From a checkpoint of a small autoregressive pixel model.
Training: soap at rate 0.0033, 9700 steps, batches of 256.
Data: trained on rendered scenes of toy objects such as cars, trees, mugs and chairs, 97500 training examples.
Rows from block 2, named by matrix and row number. Rows with one number belong to one neuron. Each number is 500 + 40 x the weight over its row's rms, rounded and kept within 0 to 999. All counts start at 0. Numbers have three digits each.
# fc1: MLP up (model.blocks.2.mlp.fc1.weight, 768x192), inputs 0-191
# fc2: MLP down (model.blocks.2.mlp.fc2.weight, 192x768, transposed), outputs 0-191
fc1.490:532513539504522563467503533470495555502553453545488435516565543497446436485510533524471507471549469507437488455465475526520448507490484361490515503496511456500544542483495492491460481484451565534520495472543509474422509419472491474547457523555488506534558456515467515496550521499542476533523436455533517511487521473425630533531476537484467458499486504519511488460434463465542520472465470425509564506470626438492509440522552444485552530475467438500460570487521424494526537422515525485553512532555460512471477462531447529483552521506528504456371476476503519521536555483460477491
fc2.490:455515516568509526518421546451516513494504461474539428449515473490563499532513470473481480517536499512472442498407539444534455511579485497537516465559487540533555439589479513564501445447556516520523482522467527497566518472561507572525503466552457478577501552461484508492486425496541428508481531546543442477487533453431606491530474550484510565421544500544523464474482484558479540440519546573462556568469503538498510525459562499438495517457488538518545415523528452495471518480497516431488468496471559518478531489566499497517420395510537499451501482465513501459491488465534524501
fc1.491:451503521563444479562494573490563505519535558558475453534473501559492545475594499484519512519537591544513537533526539487631497481513516434454437518503532524473482562447504464475589559521484528518481489540436494531504516509511521499498481512470507515458533438484558467468441433478528521389542502458489454553479469571517463450462464495491445471494522487567489475557523476539536506491468496544501519404503478529529518509510506485452464436434580508511456477489428490427609529517515497529535544441483459507534477565504541497511486535454496538545502511538447480453566528527506496557
fc2.491:450569537416472480475435492553569469471487491443470461564492504555449491480509499493569507412519539469482395526559526603509428458406504444541510511509517473547467461515462488539523517432434509506490487543445507443614556511521506533474501469492438486462505507568518545447525526568584479528558486562573520502445508543529552520540466534506420459476509489464508496511548484502497564471435480588507476564443524555493505496604546508497464482511506461498489504481524544522514518511512469483506424462513467493505439532494472455515526472504510530452444440484506477519531493506490488513
fc1.493:529489479462551478445561456534446516435522528467467533431520517511473474553482540525567480545540485436512527434510534570473546547448524512463504534430506421480475543492490523461497547522500533487454568484407467502536546498515527460526524426561484483516503496564458509521541513484539486477525495563567538533489528531478508551595499524444521489461441499442420566419504471488506464499513499477558483522424485564486495495519550499486452509501610446453454513531569523480497462478549515523416596483533434430503446504546443488502526537487506477497461500511476496467446533463466473410
fc2.493:458489458490483535479502446470528442520483455508414450539454545542579550504484517482484485443490494403568520486490537495476508538516508552490514519501388451500504446557479443495568545477546422492504494533536484420548507484485496537497374507540405479506482467486585524549498548424499474498475454591453523526489441534471510503507538496514506502493434616466517407478538483528550532585519463539527444492450539503500483497467447503535568535469572570507477494475463553499504550509530470505445499515500520480482509467452506513544502500546478499531502488531543498551458490516457483580
fc1.494:473482449497505533446517545503544503530501460560504464497547503447512537508538528520549539522529547550427528507454447461441501459494476532576539527480481515533486547589544484517573447491441457519564503497603541443480498452472503516565488523510561458541471519550499436542432570456506500465489516464464517570524513455475493500555428493490602489440468588541472514496494464554554469481545487561471521532503509542437480417562504450570509468487480449446520507538515498513443507468516500506506528505434551451481528552515533530578443499459442510491465497509570518557469574520431543499
fc2.494:578600542531501504468521473520592513579474489515413469497483516504469433536445467507450545491504476476555544512435527531453440492446475495448485490400463495462525434557468564508544516543496497525489515526501459521422561442593546505506543542565475524464524475443477520485448546548575503495535513496465542503590539490520447488553541495508548468457543490514455483543523447399476523517445425456493484457482437535538483503534474553489513515567518514523547523455500470540496463466552483498466516490501536440465549492461453495516565549460596501531512499499509525534507495541539518448
fc1.495:477470504470497512565514529539486400566519464532531486506474505569588478574461538473507518504538512476591582489512475493601495495478503494591544457560485475462542475457520452502539441505460456497367564439538451490569544448560450484551496538506499462532480512563504476502507500572481536491522494449483577489457456477556472547583482475470515519507494509521545422476489505479499586523538532533453488530553575488542529519485459530535504511517474571572494476525561578487508542474564496482471529498470564437516492552500523518485492501516459559495499548474444506482497533522537464523
fc2.495:496494511494478535466482513471555451495464557526507629494523531450514527530408487573523457503521559473479514496473558455460525496507550453528476601488521445547497536497511484474541540494558504553473521498431544505521517473533474583540507506479470466496458594500428511452555459498444550475499502508472553523499583475519472470409459534536494510481438529511484423541515538462438593494457539442488463598485495492505511480437525503497524509451485424518496544435521494514515467546488442539523503433500532555384525549578535525496524463520503459523479546523529499518567479517454461498
fc1.496:496557509494505517502505494423482508478454473499539563502492511516471420480507463458563498511484521520494515475488473473562525512486589471551454539509555496543478523495495515469530499566500524483457465535511439489530555423447460496553616525488483526495467502449517426487494431518462504544505445459396398525478445492530521464507506421472524522528527529433495486395460571556502531599540465541465550457523486468517507498508445515478484509543468437504542458561544533521544518538538475529468472460554466471506467534509441415506504571559536469471464484422498533528496423487556537566
fc2.496:531476539545487528569503422570529512491464522506468495537540523510518479559466607536557492474512451530536528452495518472490516493516508486511481455464466495442479462528510441497485483453544440461526546558577520461481500439515508490453440418498543447483544509512507543506476512503538561457490510549552578488524524472441466505482545452475472477505510479429551499498536433443569534505511519547505536495554415605468451485490479504493556512414485543502509476481491447497497513436527495590461389541504482531514543505471517543415507457530497562493478561572496531568483587534573526531
fc1.498:535479514473462440507519509490538447440594523371448490551491473526463512406539488483491532593482548517428420501565565553524543452475478460538555507482470502407562482508512460524431486477512460520518533464461499533454457495544467486506500501492494499547476516458500509495470466562491463546497507460432478433591623493531549539425483503503478441509486501494551529429474479528512520496531485435512510526546533474478445480469514472600502521440528487495466536531505542552523472501458499522441492471502494473474490517511538455497508503516467492544585523470596427528501473461493447459
fc2.498:461453448465492482506471528566489507497489479439507532542442567578485436496531482522483489481448448561540524504512524579518538529465482549510507517564553526433520513486456475490472463514454417495426562539446475456541420554498507463501538485509517422502494494521482517511521505413535509526417546538589507478433572483450520448479474572481478533516511479502499458498549474537558476522471512474526467534535549438510578533506509495448469452428457505577410401462534564478494493490480460488437487494484428449544444512504469521505467433481542474433442510486480477536439478483461522480
fc1.499:528474487482494447490438485581498536486553524510523628428514490430503479535511511525434516412469481508527521540492476520458457476518456496507479575528528434501487434476466475527457469546490529530468486487510517509493521454467492561530485445431435477456478527392508468537519518464454485508556526515517477514477538437423511451388512551469385497540481455547489570495567460448493512536506476445521507441568443424432519531438480492479518463578504519559506516504487502435469567465508519489567415501504454550520478526471484513483458482514413519531498541519515497477539504493498494472
fc2.499:529517505453462590508522446496526430443493485464489467501483576493553488483545538537489482539453497517507485492536514513540488506497600550456498511603524410499517514598492467461410546473512471453594576572566457500542489523490493485557503500537519430514476482548572504548599499482485528474508460478554478412515499532547459499484504495497530490399499498447466518492562517535489544494493519550497568483507452572519498504509521446561486492544435565467482422516557580487534512548503479518531474475489572515563556500488546459497512498503556548490488578499503550529477468508535506528
fc1.500:492561481519546462509485529490447531440500500520495489456593387494534474553456579524482525429412540485484502459481615543499437529536516491461496499480527505448458410519498570471516457530492444508515488515424507520457487435569523475503564510528448429456451462505468434566494513484553533493558479554540507530484526482530490468495499430455526522532488439461475523461530544484426443481505492559438468498495508542483465500491473508468498470576511451597512446544528537442450546496497466502444502465518530473487440545432536512464489525517567481539506561580473457540499489545490503498
fc2.500:521483417450437510511457466502474431462574432507556580510483464457550497456553512542509478497419512562513514471538474527501481509483520555479540478544444591529493484450496552541565457533453497479461446457480450568488521510502532515465470551449524486475473552525495483485461501540486398468550530479473503503499550502468519578436560507467533514457452507465489446484462463505572500466469482460479524497549460529473518493550463459565484487496487534496477403446463462522505527596466481568527455488461471515546524490450475421402593563470472507456505529436519512504549490530441518530
fc1.501:522580459500479529520445479432499487545536515495490558599515402500446463560458440436554486427514515509492501491502559478529510511547519464509520549511455576514427449471542457549466405555517546439448482560508484456493513549538518521524490487411489472493534528460430563490450436511466491470515561489506491486535512506522463472521546550510478511514481502571573454423534496520557566478539443498547514472517470510484533488516480539512384491455493516489455394511478560466497513518520495519500531467468457459533420482472597484470447480512522478527489515474551507425497524438486485492
fc2.501:519522471479515558430491496492479481490505427469492463452478535443478524520502495516518496493519428540483461516403459508498580478496560454528525545492482502459473497471505497473564492448455503459452537474517390489537586517515518474558519429443471500503508453431484497459458473544532520511479574531451485447540495515499451466508503506537432469567501548510487474582531545496578486455435467533478569510519517394542422486560520488485494496536483503475462527476535491483560568461535558494548496463522564405560434564506544568487467502560535496511477460453457440475462536562540460549
fc1.502:465464439498500490465541541473453468523555538527553503530457463523437442513449518543503578492477521486529517563466485545431520550528423437526558525525531576508457484563520457448509551443479512511509520508530439526502447511627527478476520446558459463499546514524513433558483560503551428461503479484479447551526536511501491525559513511448547515465557505458509487533530520425553518473509534500437464549412474506524520436446476460480506459525557519484506481428505499576522511541518440488409545572457506498459523435473488508529522444582521573470456488494461530513483453487472534463
fc2.502:470526482526468505502530481450441443519456430580426463527405414554451480461447450526529521497523467531534444478478516567501479515495443483498514450541480524553583529481489539455478447483582398471502520467489475523555443522474450518480539553505475492483514498435449491485556569501508477474503526504455499497518530539459493399498498546479539483444549518530462550564483491513533500445450557461532512450513502440542501561458450548471536472489424568502477481474525509494509578507518497509507399475488490418493523475555576560559547455516508544463435462535491536498519478474525441481
fc1.503:525429549518429490499440460467505522465532470456389431493460503572482487505591512516527461490489447469502436437545485491553469576430483452454588483542537460491508456500492440396467499567480491493548472437516514513487522499494556541535489552426532429502528504536544465534515485534489538518500513502473492480497490494441469494466462545530441460513401531523463504462413465528502476447469477459531548506554456474445460513479498478494553484468445434494514482491460576462528495517587475484431521475421571497551436455549481540497515518547555508485466504474517534489520444463515525521
fc2.503:437484462545480504422520442531489444522451530518490407447497512510466471486496526476525479521513498517512467536533507577509501456553546494475485473437620559481514503526526476454425471508442457484522473530537501520517494481507516535537572508554536554516518554496533519502505526505486509463541561487545519500465561488465528528540514531553417517427525482485476477425551531566467482476443501460418496522452519481508455556501459511586504476513517525601512427475510517504512481470502555538429429483466446459556496478571491513514558425469572497510549511496475358488455542547504508437
fc1.504:519496505475478509525551538486465580520551538504556566506508530442438431439494529547556468522509513470551582533493467472524527478482493470491473540493473513502453422499405499436495498498453476529497480532509512479482484437554432474558538519447482455570481539479526461536537547505574543479423515578486515505465533483496483493475500509468453523588429433512518508507487548495437448476560545554440491471500561435500522463558507445481474472532457499601532522464496503483440530430511474451414492519485453534482476545511498474403492496517477581408524481490523519498514437441579515495
fc2.504:484466430498508473465440554454538490439507440500539479464462471544494440424461513474497511452470512540498444469544458536503555525520579470446503480537510523505473523556441507488565572502486462460459450472472439494494458527415575443560464462556506513504513467505465489518514554441423419407537499460498510493511490539535530492537475518555514524476449605479466444423498516505472539574548485484515557500453416518515478563491436454475499547558503525520464481607560516474491521488493533478461541538481561414490468463469477507527496527534548495547483476483440515490546546559526489533
fc1.505:448513513455541506525448441534527511464538455572528473494482471534461510606536491511449511540488485525521452500522514544514489509510544514515473481454537495465541403517461529558448508447483470555523582522419572549409452502505497512459493503511493491450515512468429590479500518482498504432510532505551478533541478450498500553550508535524435531466579535429507530468520483538405487522466557496473505469506465485592539558522531435495526524505605488505503494509486618572470516481544485557557540465518527462432445468495511478465527533490484473494499542571454497454529451565461466461
fc2.505:509520473528469529476540497566534503478431490481419466525429561447490457483568501525588461505585518499591468496501522560507483592497552558452462582534543466531537573538458473486438505498439471553507474586476518505560479477534519476531486456446471487551521520507454491512522566495535534531513449503510498431508537511449520453451476503491477467503415496531489487565495500469482489478496471514491579571535550435534560485529486467487543510527443464476495509508483491466463490495575424507485529515489517498505475473426540550503438483478494555419412455510580493611484483512532531534
fc1.506:538519464462539512448549478487467459558475517518499432508569428496570488479493437441429538521580541502480442552526530490495536526450482544510517474566468450468499515487452484483485469450476474480498527505450571593456409503554468549499497507538502417493500421532496555557406528546493515534523545547542527420512507498555575460489488561549549455534442437452516521559488532464441472549476535472474534415427523458561511542547528490446478478497523527486446512539480515478457564468508509548511486424529534500499520448509506518517511499539478438489442452495517503534473488528420537519
fc2.506:548548461453463459559502496565558497517572587490514425520509445595506503568501531549482478444436440493466493467525513499462519474583511491531438526496492542519463498555454500451458539530481473524450501561480505490477487476567488481568467425480620461581514430522486539422566476496508522505459436482539545447492486514539520506519505503565537488491490607461407477415527538469592498512507518540546431511475566524474482481516467463487500498550508470522492536495478493517491468514458465488497514550421506524451468499558478516508496521527506511515479423582493509538469526533552533533
fc1.507:526532590519535486510499453530446478508430557523498498524460548495452500516534490553505458442444444498558503495546523529432552516614486509482489533495565459452468475514559509428529444517573558480499480431587491465490514471554506497477528498478545525448490428472467437515522545489480513511503464475545584514435567441554535508502533413552535498488543438527425534553475495511556538458550504523449569562551557516531508496491512457463439564481435469459538528521500437478539489514470508502523515475523448485539558475431477520494481504558538580469528552469496525538506519578500468510
fc2.507:520482411492548427537465531508542471494551401552480449499458517478591425432541541481517450478483474533473438443525542546499429534573542435520472470538438494524531543523461484535560460510503435537480491495535496485456444424509498526524442542413512510484484429442549447458611435483510500415591489481452504503559514496484490515490476500498461484530464457453485514499519458514431500471524532590455527459432543515507474530480504512517544490401526461519446503532497471478524491523454494485518429461491527516480522512518540529549505540491464554526502557565503540457496529537495464490
fc1.508:508535501512536512446461522556490442498498401501503615528467447484529463514524542472513549531474489484526529514438495444478500459490525515476477578502571449469491514507490560572459532541485540539478449476492433489456500508526486518539495501557504544431560589455421529500476469445523467442468410488489384476516499499595463514493492491499534438540552486420513441462571473417467550501479517479540500527510400543495512537547518456512488423543463492510478524527533529540542477481491530530450498517462544529545487520476547429512454495567531490467453443557502554519555505505514552507
fc2.508:535473499521522531460496500491452574532527485437467386501515555476530595484493466548489482420519488540579538552471518476484536518501521499447525490463475544508458572469499569529522535535493558466514504529508434517477430559515446490540455465492489503470472556499507523522468485489489478557412515453479520469444573514556565481429500564540496493475475436504390483580435365472552498479505488472528521559500461528505506467504480522466486563484473456511461424461539447565466491555578479471539507541546528496513524488491529548493514516436531542439533462474523508568495455500520530481
fc1.510:425476506566508542453530540442464505510454520481500531505522526530427465562538490467496564466554523439495480489432468481477577509473515495438519490480476428511444407538424570516538500488523457494586488537517488480471456519477516549501538492445507502461516480537458374501513500458552504504521537568508497469456496502528487538428528536463506472459485474513531503496485442459546461469562434533482451526516422525474581376451564496480505525423524479435484533498493497513451520497495552451554438512523514480499562504496464514461502493463523412451544422511529415517466528487458529539
fc2.510:540616509472532475545449511517569523444505533466493522508515478507485498473522502520527551555431520520468534451409486553512448489512505480526440529482505516476550449515529525445499527457479449552499553399531447529428506437548529493496539556536470508489462566532461498518532528486589501497442456472477497466559504447481499438550449532542539500555478492477510459487497473419508476481455485446505500475422414538541424484499530598578484497477517516550493488541469506505493495484500502555359454440511507505472535490468551537504570496444473503462425511595499508478473490462529499477
fc1.511:483518498480413524472474479528501487545479464439574453467481442479580489497527498573498553589533441488480515503470443546529544531478519532494454528479448485487522468532502487484518481569484566489485482536543495520443540439509542437532516591472488509513529519522515471520534517516501454443543488536504495463539562430538444496490471504513508479470461482485443535414519549557506429475486468479493410515597497593516481570446477530499562505585472487466538441462510548448513472534488536458475458558544438533519498554449504485535446476599502489568532528435447568509451479492523517438
fc2.511:478420462551511502540534483502516449417421519548555540581529513507498537509551544508517464488517556588528492485496473553464455532546536592389498533546531512445499447528524442545450503486545464460457475517531490536523491499452459505515477481514452528455473501530485467572500464396462477484518527433494557486479486492508494499514421515548523518475458482475421420536527434455534510500513462528461566503488433504490570501501532452514416542479505475452520500525502577461439472518534423499576457446495485483538528478433582482512534489503514522443528526483506581523491522499487499586
fc1.513:512546481407507525495535533493538445565479518488513508509515517516514490508518603553502477470495447470415511464488590442507499473515498446477545458421504491519435513497494493457497544547515478568477454448523559476469546521549515506557470499476491461447533497482443536513490518503511545549482371482518497465399537444469601574539527508494444474473525454522469449445464455514490532444454481531488552506512445483444491537504464509534546561529487459529537540531501537548488458420542481497483537492500540443564572509544555493513538493455494539502426451498416557460545559553467524509
fc2.513:540507499516490482576530513468491508417464546472480509526494540561560417485419529531485538474496516465518379527484475494522407489594543504487426484538512442561515522454394546458439547527457450461531546529550437478495546511550543498576434505506514507531508528493565509490477473505507484508530492484503517490488470532479442432491450440536554470530473557449447507520473476521530586567443501464497480483466494522456528437497478507488481515474428542492413451525503475533496529536479472486413444441509484479526551577469483452523456467549536519414502488461519491502476543465490503556
fc1.514:525533480478450467518585515530546518492541513481497418591533497485532470477476465515462496474451491503531485461476571576478452498554508478473561465453479481504522487476465505524505502456407493466461556374491485521521525592464523429488532519534500497512540479528441502537440545520517503509463460453523527527415543447491496448528524506491504544473443426473499481503487561526501550492558539595539486496510422482506515514579526551458577482493483513578518460532425454478457520475510509408481453500492512493489559489500510566504495515473529466610481487519442539501438497420517487410
fc2.514:527475495577545507532491480482507532479538562497428507485498482569547493500548540515486491500482494483416519505489473557454530467454527505474496472527556487571450519459483507459517515515588489503453420543496497499507548432479568536518434489455449533533499460595498469419628449506505481484536527515461548459535520472463610436479566507539581515490476485478504507497489445555527511469578454477479492495497441404465572511517439475497471543565516469515479539441479542477540509538513447480502459507492489534509561460471566530489506536490535411502514570442526521531506484566435487454
fc1.516:542518485505530525514510531481517420444477529487544484583506557463513471537552547552535516532452476576546497524492431519519473516548578530474498505476549486470569562541607563457589510510450529485540484529502508521466539501517441452520522514454504415561477453488505435503565552495503559577523535490536444507565502477480528426468517541554522535555446456516502492484462579511444525468481483455504516546480462478514509523470558491474489496572479453519511539497545548469528440516506580531526526478520464470591460482447532473502522504456462582524470523492529516451585500585537469434
fc2.516:527460570578476465486481427460468568470517456498517483489421550511532517557556533470573512458491532517448486519472467544601479526482478441454529532478446482520469442518512472507520512513486480493420512528445460509488457478460494486490406467495509416450471496515532550492433494496499485515586461526533519498533581539494503528450524477444427520519502549528497488455512460442431507480521566542475560486487466530512573489492589512465498479516488509512437471503513516477485515547504440442562418495539558482500579476510461508458440405447488548480404447531533490537489472424528457526
fc1.517:550507451481490497536518534497546480520517518555491540550429527543475490490569480515547555475517488526540538540551524470501492459453502467466454434470472455436463445431503473471500479408467546500474505492474487447507591514393524493509539474542540491572510520468525454502470560525524484534527459470584515465463539555478442556496500501413525567522461479510426484510462504498442517603517418499461550450421502473486505470506492615506502504506467517506540467528494522450462556564535578465407487554508524494498526496449448525440454484527555515503493476496558512472542427542468486447
fc2.517:442536536502517497516493475578455408532477494469519486492485549483529542511587457500541513422474535516513512500505395546508435537499506449461591507437584448489477463511444423465466550502495456469544547552522579463489530529483537470540505451429505434498492505430535551436514513466540510540492517546490502441532509562532475551484493458554514512455452485412445486477490511451574508478526487493485447485447492487581523500493457572484587514529499505472466527464566443503514415546490536471522474528530552561517566518490482497502521559402511488502472473513461524424505503447513501518
fc1.518:499546472549470464539510539470558553591434477521508519590408469417513554486526476539477525446489514528519507458509479483470494513481582516503481501544440468507470533442450496427477520458470508457499578503482478456539510549482495582442493556563545506531535566548457491457506578524551524443553535475521427568462468468562504532523489494463535462516424519562532505535490505511515499545456506435495536442440478552567513537528473539440537546508522548471550482536486384493511509498580505536464510519585497450536544461504515468464497492534526484491459443504551501536517495476550557460
fc2.518:482487552534544506480526541487469507475555522519493463493497503587553398508524553522578514499501470475513466567516549537513471498490555556455428486504487491566444500511394467449500547510485452527502528575489450437511536448541496499501515501533515422509473539552464489514436452384526464485556470529520508452492510585519458480533440476483492453434539460531564445496575471523480496486469574548548521469500473534569518493489499428504487481464450480498455478493561527554538466495452479405433420486443553505559577440497491543498506521524508562461462477499512425520525512484493508492
fc1.519:481520476451442529541536432456525397580474460497471505538530538467458524554544537515518465511510504569468553424527495514533425506545412456534523478434453509501514469394547469462482556513504406501483558512528541474518511524487449501481485432502483536503448494501495532439500452513555475474507482475511517504595482504526474478498559495456530520456495452520489510455470519530532523555463546491439486511494478528433457456404500520506481448455497490534530464420426567521446540506453498498547459468506522497546580571499497513564514463468487489516524503440454599464515482575442468444
fc2.519:509470590553496529492498515515436445508476509475420476547479476448571556488496484512499577527489488495584471509518492515507533499558492566449504504460530510511409542527466477459552523541516495553528610485519448517481476529544490478465488539462471419532506524536464446505495519450490520463473414498454480403487513486460471453538507563506508494459513499525545487490521415473457587483522426534497550463531408546538526425506507541508431471524512425520541582538480452540492539572478506468512540504514472525446481516464487436481511532564488550542504472541435467512470459421568538463
fc1.520:502544513529466578435454455557504497523448458447489543528472517508433482495475486458467505479479529536484525486518525496473515471457476609509546502455527579530480505562458516487546551574445513545545485479496459447477454528475529476541553506437572464525493467536504514449462484456550545513535449505522469481509533417451482464547451560499444461501479475424530473506542503525456496459602560519490489555469538537491513459567483538460453437481505476450457524489491515548474494505529462479419548578491528488523527466540508503505517463513479490509449479397527497358524579495503411546
fc2.520:524591482425476526528488493536545452496472439477446496489491553521543535442605508576486483472506524477511506512527457532479459535476586452569498431537487471529531533526533551480422546465439455514437464509476494557521507565540478553514456543461542451504502456550527490522505486546533489474460442498465531484431513575551515511439531410490492517524504498538420465509514405512502508484456467535544553449449460518524513455478506426452472535503450516468469444521531510507534461491539505457509510416485567421506489489497538479423488532554516573473437488421519500531536457472433485536
fc1.521:468536520467451415464503465502493513483515520461476532483532444510509544485505515461447560590519513461480479519574520464449522498542497497493529499476476538524488508464441512532501486407551523495536561496472499498459546503559493529506482458542531521455542515457544520475472461438537503509541483431562552481509545552558486548497528471542480560466488458558456461529480542507532585518507430538512476509569486492559553555495513446540522543481467545498510407531589453481476470456530507434636460427517504421358509526498548511510547543508492531488527490500470559459546491491483479571
fc2.521:530551489494479558464544451479563441439484502455508478522480502511494447492532509501489510459495527512533469526417506503396481433457544478456525604525493458470467421544425596422522472588441540530517566506551473459541463576495505530538432477479562528471489428483460548504532536461519508455516492479426522510539553486475555484501501482456560454488557546509463532517479486558506528434523516514551558464443554503542508553427504530564444499485460439528485524620520509449490506511500491499482455497551478481558570503491464475510468506515546557466524516556470489493478513462554488481
fc1.522:473489513504488472464499513530548531444504467575495534461434484525559495444512455488581502508471449504460520489487534528469563509524507454505458626478539477530553522483488463497490442496457498512576399437509474460431446544529514489498494509404513493533409498523473525504496502598509416533548562518521497488452465526496567459482480452467528439528483524489495417552519453482519491475530437470434543517474539493493551502473534429495550490476533486492530439555495486391512566468553442545599442519484461501555536479487553473493512522489498517504474511507491484430553479554429497544
fc2.522:492461539464481559487457459537504494469482493478508506521544435417447564542444531418465512505486541476479452486456522422556510448479495457479517528445540575441455431468480442480512468467492542493550519461520429521518466507464517512417550420434543477470561544489543551508495548448563467522440501449510597490504541551460495488519488513499460534449573442523504560518451516531440540447511603503494549521504493487418491549526506507548542540471432434572469474490555476502530431487482550474569509465498462445423588502471522500504514517494474531488528504492525531491521452494507466505
fc1.523:492474535566484461442512469488515488525506466459579427529517481453496436464495491521562453537522512462474538459490486422534445441431543469569500492556489520444524522549474492516545505521480518478495455517420533526425472464518462466480445525465479525486541513434519509410507472548508475601472548492566451471492485558514466558468408524561439474423516490497495472464504529468444474516540535432479509568539524448593478480482499472506552532479487524487465487400484509514453569551505551510506496484535498495523550484515517422462512526472484481497553426425496457618522505483545495459
fc2.523:523524497514425494543527496482448485442515484517489392460508552557458544463485467460574515523453484537476442449511575519459484478495584500488511531470429514503518564523496528475458517474443443490498489537481524459566448536510540438517544507505474498407439546538513476545564466493526486496484449498427466410467464455564500560525542487548524484453527480504520565446588494536495516536464526584581539523453416536475478572554552411526427512488450472528479552518493504502470511487520501538493460505502503523492513468530455477483486517495539571508511471603422475515532474457468547477
fc1.524:460415487493525454491476481498475541538449509455513474532468500474508530501544463523504467498543464572554511580460492529537444447473481555474534479460501559533489431499489462496544481521502453499488509517483497495518436485529561543434483584477497475536455566556459560479532576503547479448425533478523558447530462492508612428518461541484515507506469490462467514458448535508457493581495462463567530512542433549512528500539425432559487519431492533460510562506429487489507500512484519486481509557520478404449440486409500492492497562468583486491486501490545441517476509393477553461
fc2.524:512529512538521475435518523519577457489510461514528575532477485519521449475532523472500594480501483491421438468494499509525464454560528522527505436505462484529536469473521550486460546523432553485447448466475527493445581469519478526549482486512492541495487496454470493531470545536563483563530455404547493446512553471517529477593502536475492522513542542410540435411453486599560497469503513508474453485530560469489501512446481424522503523498444585564543508530477408487516463521506447536441528491517548557538495488493521535539515449522499465542539474477575455449525424520464418499
fc1.525:536543453506546473559544477502477506482507542483478505536469448567515472530490541538476483487529508531459491559503544512486499470449563544483478500487505530508511429435459577481500422457504505520570453496473468451481524509485555470500506474426501470464504545564490475592494422488540507512507534519589555485491525544448496500509488549540490496446448459489471488623507401503532544494560470558483459467542553404388548439565491505591451494441557504479484535466535538550510450462495514481548484456516503532577493493492551557475499523452497530443476469529442540491503502489460579464
fc2.525:542472545500478505478468471515457529421552499492580471445528461497440491532534529483493457502547523479527445480511428532483528456495511442539521484504453539585506528472542542515415464466535551460576476470470538499512529492486475605482534523517545433482468490508461490386505530498457539496588514491509476492477576482515478485476472485558457556614476523520544437469463461461444553489460569439466466492500510418461543579513500505487530474403533544541524494449509481546525538482449454501521438401541468454491500532494542534512577524471501464460479515520519534416482513477524497502
fc1.526:511484529552461418511550506473498554530492468524494521488495511491452503619533535546483456571539459438476528564510463563503532464451512479550525507561472514506483519521491503526453471437444523546413441436466471498423515507504531471561569465542494481505460542447484455563447515593463516458527515584478523472528503527457532491511570555471536521525515478479524490529530530601496460497430558552564518476538474491498519480546466477531468472547541554503521473523483543540460454453501427505499483524439435446508473522447450509527535561597503522520487480494526448475464445422440535539
fc2.526:518468570501545527448504424504457445423530560523474511471490393527540512491488467486551473444507500489513477514525475490498499462522571577545433526493497434493501525520531447459471504427480461545536480523505506503480450471516537536608537471458514482516563483452537489456514529471535446457479416505520509508511570635515509420538496491480519464447429505491535539518526431519597510491456510555502498514515505426524542514517484452503513510411475550505446530516508535490483410473521499472442521472497536515465459490450463425431549578494532545447466515499529520463523466490573452527
fc1.527:445530425445541430462492498481523457493507494526514534574513466473455425540541552551480501474491443451506491502537472542548452514532490527453402485485483539462500500480486492580493535469404473478552547507525497464506503592512530515480456529531447484485489547495489459523530508504498528496514478512515456426474475561512551560447514500428558584480499449496516387536509494465518464521332482538535504452479495503487501513487418470559531535484498458520465399462474446453511429542460471510498521500494538530479542563438526476520500542588512442503521471467469510432487511522512509515
fc2.527:492507504541522504452518530446538626497438497442481488539484502466442519478563465450444508547549495475551497504486575519563508445497478581433568456498534503531474499461457494561530481541510569486501535435550471463481548516498451557525532486421498465600558577489549478515541493491606504536470567478476424497526491507503528517509494488519464478451422448534437497518521443436481536541500532511464560468494549508544486451539477495490486474503421416512478496449525449522497484484486491471463472558467409511537510513530515488451519557434553538456575491558495489499454497544539473495
fc1.528:504547475536484479433504545510541511517456501489532473473475494528520442477493491540471525410489564538454473555523511542512564487561598508493424463454478504516492509470473516536437417478434427496425561489532529567478461471516538516496516493460481463481523548516512518498520493517481444552455464516581445490443454484522505484460527519517566552485475551467508440509493484579532485520452478573546516447405484586515512457493563532470522527538472465561475536566445484490528456594552512465453530471487502502421537443560483470558482568471472503454550560518506547449452466463462554498
fc2.528:497597504487531405523453482510476506519521413524509482516494561575447576499570460491507491535490456528509505497533526510470522529560496552500503513536563466536460500531477516529519529561527444407432462579567579458519481454530546533506458499517472537481566501507418435430557535463575582458520527484527513540487548541547534468429514544484479496468461466443454528462519491517534469499487512480540437443454525450461502525497477476457469525532479491442448543539475498524485511495502536456582461538556534550498480491440489520407434460507556485455493480468456466505530486563557454471
fc1.529:483530454444545480481524497560535467505503503488447548430443573515445464507508492499512499509447451571478536457466519477437494512493543510496503493508452500499494475512428516546494532485447565458494459581504534450547530446425559549535550430519496392467481479438435465471501456491520444458499523512517499558508475478525544459491494536524426561458513513539525520563540485499520487457501548535463428477505470418452535489469581497482480490534548508543429426450576508384501452514587524404449531516498482534488486511506503478509499454513530508421461458487543515479498561513583492535
fc2.529:462581481482499502512487511496534506506463521483525411515494478499581556511492517503601519408581449496478467471512474546512509513633583601462526548521530476481490459517454483492468507482494425526480514570541508517562459488419510559483476551478443453533528480575599537562555609468525464422528500500464476441429567510489501523553524497441483548490476440518508503528509499505551488472520489481506594471484504533487483512521499482495486479565450531534459490519482498529480490490513517492496466514558494487566610505500540518515508543468493521478511475526522451560487420460453500518
fc1.530:496478506474427511521518508493496464468463485520438493517523486511581519531481493489457514531491500521460489491516652479473554545563518497435472517560544496624512380520487534485503428483488469441506534486483471457423544534504535455538473497528532520429523440526509506533500468549477551460515528436496491512426465510419497498590585441484487543527484547435471472479504542539483510480506488457524558493502496495486532607493486476452493480461465472531480505564550511419457533435486520553504506495545509483420504519530536569483481460498597474437501557484512515430476483504552472488
fc2.530:487504481564562511561552458470576486428473490376482479491538489523551463461503556473506552492467413355512478437436516501469445524505543485551454502551514464520486472555446517458472515522532498469457478552537473518520473563522498510550520526445475442528541512454495490512481475517462469514440479540543407482503536526482456488506493574583553560472453498550455452486530449519509526504481520515564523461405431523541507497519486455523469490504532517463501461500491509442482465525544497494447491483469472506524541536457510462371538520522520528552509525578468472543547578505500486521